Weights of a small CTC image transcriber.
Training: adamw at rate 0.0016, 10300 steps, batches of 256.
Rows from block 4 of a small CTC image transcriber, named by matrix and row number. Rows with one number belong to one neuron. Each number is 500 + 25 x the weight over its row's rms, rounded and kept within 0 to 999. All counts start at 0. Numbers have three digits each. After the name is the row's rms in percent of the matrix's.
After each neuron's rows are labels from the 100 images, of 14848, where the neuron reaches its largest size: "peak on" is the class under the peak. Only what is clearly more common there than usual is listed. The data: seven-segment displays showing three digits.
# gate: MLP gate (model.blocks.4.mlp.gate.weight, 256x128), inputs 0-63
# fc1: MLP up (model.blocks.4.mlp.fc1.weight, 256x128), inputs 0-63
# fc2: MLP down (model.blocks.4.mlp.fc2.weight, 128x256, transposed), outputs 0-63

gate.198 071:491473511541474562480481498459500495516492496523489524521512474465508498488498499519495490502510515490465472493479515523483497498470476527507523511508511465524514585516494493520512481500433499
fc1.198 073:449524482511484477560527520481537465509514486544525506559501476478474535503505494473503461487528495538500498471491543479469511477543480526446502497466490494449485496511526524483555492467502515
fc2.198 072:476501525522480510502522486515462532557504494528506508506512489499555505523478495493507523532483524529543519538532507483461498465503498457520481477535476517479528534493495518502482547470504527
peak on: screen

gate.34 091:516534550509488528501536526509484507460472475505472490491475498495506530529508519472480475475517543538550517519458518516497545538484521482479487524494487512508481516563516508545495502540488462
fc1.34 090:523498498539496579476497459502516462454519508485485536504480487466529475491454527499466504466507529499527513522526475506476499516514537498556498490531474501469494542523487481523440501526456529
fc2.34 096:483452473467493524526512452469515512440500527483507518501467509502463515493519485537425510493515478474509503485519537543479508500472486507533490487484475523519495502507485466523493504488517487
peak on: screen

gate.134 119:579483518505516469454459494507504506474482490489499491525511540500480508507530474456523507486472512481511517526563492523499485477479564488513454462480477478510477507472501516465532499495511493
fc1.134 123:484498518497504503483493495568508496497554477491532537488506473471515489482456500526452467525481496507493488510462485457492548553489467525493519470487510468512516530515479531512524501477514521
fc2.134 114:493469505550525498468535482492490480524503468494490503467535460474481495495463506512501456526469492514515524538527497546521519476508544510483468506495544505509516543497507517564446530521488513
peak on: surround

gate.24 089:487478527521520510496472494513478505486479532515527474543497501479491527472509483500536507485493490523467497546499515518459575518526504516469514492545517484501466525456555501492477474539475494
fc1.24 087:513529504475507475530522520492478511494494501500522490447520515465458560513546456522528533532468502523496485536513541519481519510471494490513496466504501467531495510528523505505478508530535499
fc2.24 096:490473509486501492537496479514536437547494505487485498502495488498467473567431466499505484510517499489541493501581512490460509487522503499497518493480537488480435528495511470494509512526486496
peak on: screen

gate.112 136:546502496468493502473473432484519492543496500512513512535514453513483494502527492508518498499533497488480484523560486485536496485465566486529497507496495491485489488471500477468480492463523522
fc1.112 133:496492486476478477491525469476508458501493498425464518504532477503479480479536472506556530472527495469522532477518525528473464495494529534498504553466519519484471498470509462493503504476500556
fc2.112 141:532531477499499470486476506485514531490498497508479510505474549520543491520523486541475519486509494515464463546459529505511475533513482534509535498512454444521497501543480488477494482522528454
peak on: surround

gate.7 112:515463458505529505469473498491492505537508541474538502513524440495465477521528489509501506510500492479495464483486472469527488556472523504517554497482519498491482507488488482576492458469518507
fc1.7 115:477455498502489477510518512465514517491496530480501502550484535537487539451534478542489503509532509468477512519504502495486490524512490551512491536505489510497455504450478510531493458472518459
fc2.7 116:520524502538534534481473471533485512519540490526468494490497484474552505488486503508479523553505498446462453538506477532495494505488486495559464483519480523476497510482493482498535556499537476
peak on: surround

gate.101 114:528530475474498525552495509511494510544454503493489472551475511496443501538514507527506523463537552471521514486510494549481479473472490508523526522478516560493499501496490516520503477477476498
fc1.101 109:447526508521451480501514493457498514494470502489534513515499511464504526514563497550517497544516522537494453508484477480544468497505513501472505523535489512490511493511506484513515494478495502
fc2.101 107:500477452491507523498544505464505461476531523479532512464525453494516497514436548459501504498493501497476480477529478455490466494504487497492505486525514495472519498458536514494502513510523513
peak on: screen

gate.241 100:496448511537475525528530471492503501475469471497514489541486518485472534502462530494463470472460507543471525503522507521490507463505489507465475512511530537522490509476491528447512472503507489
fc1.241 098:482476525503486498440464510502452512493485500536479501501459528498513496530483489498508459494505520477510491519479485499496505475520492543497508502490497507494444528488471467521524493519469528
fc2.241 099:491534473499475499492528487475517499539482493524496486497526465506499508501545480529533484477496477485510534556489509550489519516491511479506504524523508557529536469497502491568561506496489525
peak on: screen

gate.83 098:481476493485503510512556458463509487543486452470514512488522445514483490509518467513506524518492499450534533489519506542473476472479532514518470514476552534478496472471555467473493496488475502
fc1.83 086:490478501484527515502491541568469504466522522534455485477493486486516518545466507461473469521473467504491504506515503505456483492503442512508494516547491495546488482470459506490506523517502496
fc2.83 096:461487495542469520503446517490495504501487478515561474486527484458482512486514499496522532525489512506541504479504464483507524512464536486483457464475490496523519484482488534522443517473447523
peak on: surround

gate.156 085:462459555529496536482540508508531487484476476521521525500495471438485524508482498495497489491505515493516499519469503510466478529541506566499509525489474503498520546461517485475511480504490495
fc1.156 086:509509535486462593497532440511515501514477461480511510501477500478479524508482508499453512496547528501549498487483520524473505516491533531537526491506464540512452474524510504533498498490485499
fc2.156 085:484496532429487534531524433480479495507511509506494504499512488491476498481545539495459527486507496456496493513501497530534510552457467497539527501508512531529513510497480478497506500472497520
peak on: screen

gate.18 101:501430490497488543490511483478472492534527524528463525492482471515450488515496490492494447545466506499516509512530485525478444502530487517497482499560480507476520530495473455539500489523513489
fc1.18 104:496492473489520516458482488504486504499474542491544464511518486480574488510503468519517488496531474492498461484475488503530554517494459462485532496481459557488522547460486521500506434512481497
fc2.18 100:468503462510525478495471483507530494499523473469519497514503513498462500539522446502530537492504476484486481504508555496503491511518489481514493514471512468451483479513492486454520488502566472
peak on: screen

gate.65 082:487526476484475525523512466492508481513470510545520506605479485491489490481508504551495513509531492489533496510503495488484492511510505518525543557467515525508484508496526440521516505507524484
fc1.65 082:523456502465465527530499488483512493471511517529439488483446497515471519502485480499464490472518476506526539471495525528498475521527541497535480483496468517485520465510524484506538506489460479
fc2.65 071:520497507491497498504491489572506515505528502483508483498480506520453536488509482533493491498578499530539460482481521478495493509534482514535541493506453463485419494531500486489506543508530492
peak on: surround

gate.75 099:464512478484481502506487481514531433474523537471515512468525473502483501509518491444546488531529504506541523506501508528506500476509525512485527484499528492525486462492549505523566522499516472
fc1.75 094:516500503554490525443468482486482503490498510493518530506538431498501502526474526559485540538503481528483487512506495534521448486469516476507442491532507487463536504506490502513527470490494493
fc2.75 098:522472508530517493516504466528515470536470537506479522552440531496478512504444498534498490497478476514545528517442501469508488497522514511461501487502483509544512522507522499517538508506493526
peak on: screen

gate.127 100:518473522492503525477502463491487489524504521483535526528483491511462470519524503529544517458510507483524496514497505518502473487469527493511488554461534510503505511465529477502488430479507509
fc1.127 102:545463531491510506493518501447495481504488502479489493471497504515535465501493501479531499469490483493531575479543537523509472491459533484494477525464534504519546501502492499478459499495419516
fc2.127 100:517501474485517508505510498481512538503471510491466508516501533527527462503524471502513521485502511515497455541505537508508448508525487492505515523505486463496485529503507482510512487523532474
peak on: surround

gate.184 086:480476534478496517492482512507527560506524497500482466548491469473478496480511539500495504525532530497494495505523500503537534494514549487533501512503473573518443488493465522510517474485515490
fc1.184 080:496504477482493486437506537519517496477532480532509508484506555490537510473534515541500555487467501447539494518517520486512443488492500469496443433503508506489520533477489489493497539509475494
fc2.184 084:468467516546507508517487496491478470529454504456483526509472512533461532497493524451500494457509517520532487503505498482466499492510503516512472551489467489477493506478525529522501456471503518
peak on: screen

gate.218 083:497507496495464490507499522489474514498551504525483487463542463460493538498490501477501493511482465485476493524512497473543488532519503532551514473528511494496531510541509483492521527499478490
fc1.218 084:520488496497539491485475476471522472492477544474511469488521517504523460529516474488529534479484484463512528502520487541457448495488473491455455494502505487495492497475564481491486484534498466
fc2.218 088:504521516458500530508456489497519470530495488505530483497481467513475483475458489544501490531487469489465464508489506546464543488468514499481566507545465516515522496537476518527496517488496544
peak on: screen

gate.89 102:551502472467535497435485505478460504501502540470522469486504447482524479479518513478520509508517501510472517495463482497521471526483530476523516482473509501488518507517517489535523488493472475
fc1.89 106:470506493501450451530521532513477518487495539539460487509478545503487509498480487511464489497487509522505536538466483466491515491540474485491493512507483488530488512488454477483493514499507505
fc2.89 103:511485506483508533446467547507524518481527493509508473469527477458521484504534503491497473483479458467489434473508520495506510520476479479539501430504498528504519480513520526503539510528513498
peak on: screen

gate.157 102:489498502457509542519548466480534461530493535552484507539488479473492471506521544500499491531541532488538505483493501502493489495471496518482477508516470522464474489502526504529490474484479508
fc1.157 104:470515503504472529533515476494474501534442523528477501539532462533535492495509520537545485496495522498483495486518478518505502464498481504478487538471517515474498489498511474475527468474459500
fc2.157 106:517514471482522489465493516519492487468516511467483490474524526471468497502499531476504503528543491485513510506520499481500465499499498526478446457532489473489478472504551473537508509552507493
peak on: surround

gate.103 085:520529533488449493555555526480477496523496516494467494501494518478473550478505488518534498483496533506576518506520480494487529510499528498485481513516484458537476511510498474492461519509454540
fc1.103 085:552467487472505518485523475538530518490546509500458553517518511528486502508474493424518476481500488475506514469520455507514497515492506505490513478523488509481474498477515532463452488536482495
fc2.103 087:529517525509506482486506529488469471492502498521508470515487491494544499502498498509508491522479536473497492502502507482513483543522480544470505486524494519487500531494478473504480571485432481
peak on: screen

gate.114 112:502536486509484497493508531468486489509510503495536455469523449467501514520563520527522528524476502496478466530470546486490485518462493495482503532533476512518515521479492457491523465504494495
fc1.114 117:468502481486493511536461518498477488514514511453464549535472494474507502473490528530478497521555460500469476451519455533507493490527493507521481473504525470475484494475515512490503509511529508
fc2.114 111:471532479529463476523543497463482463487522496548488481465524494509524521494500500548519539528463518515531500543470537476492484511514479497487515522530499529514513495517474467520505510478454480
peak on: screen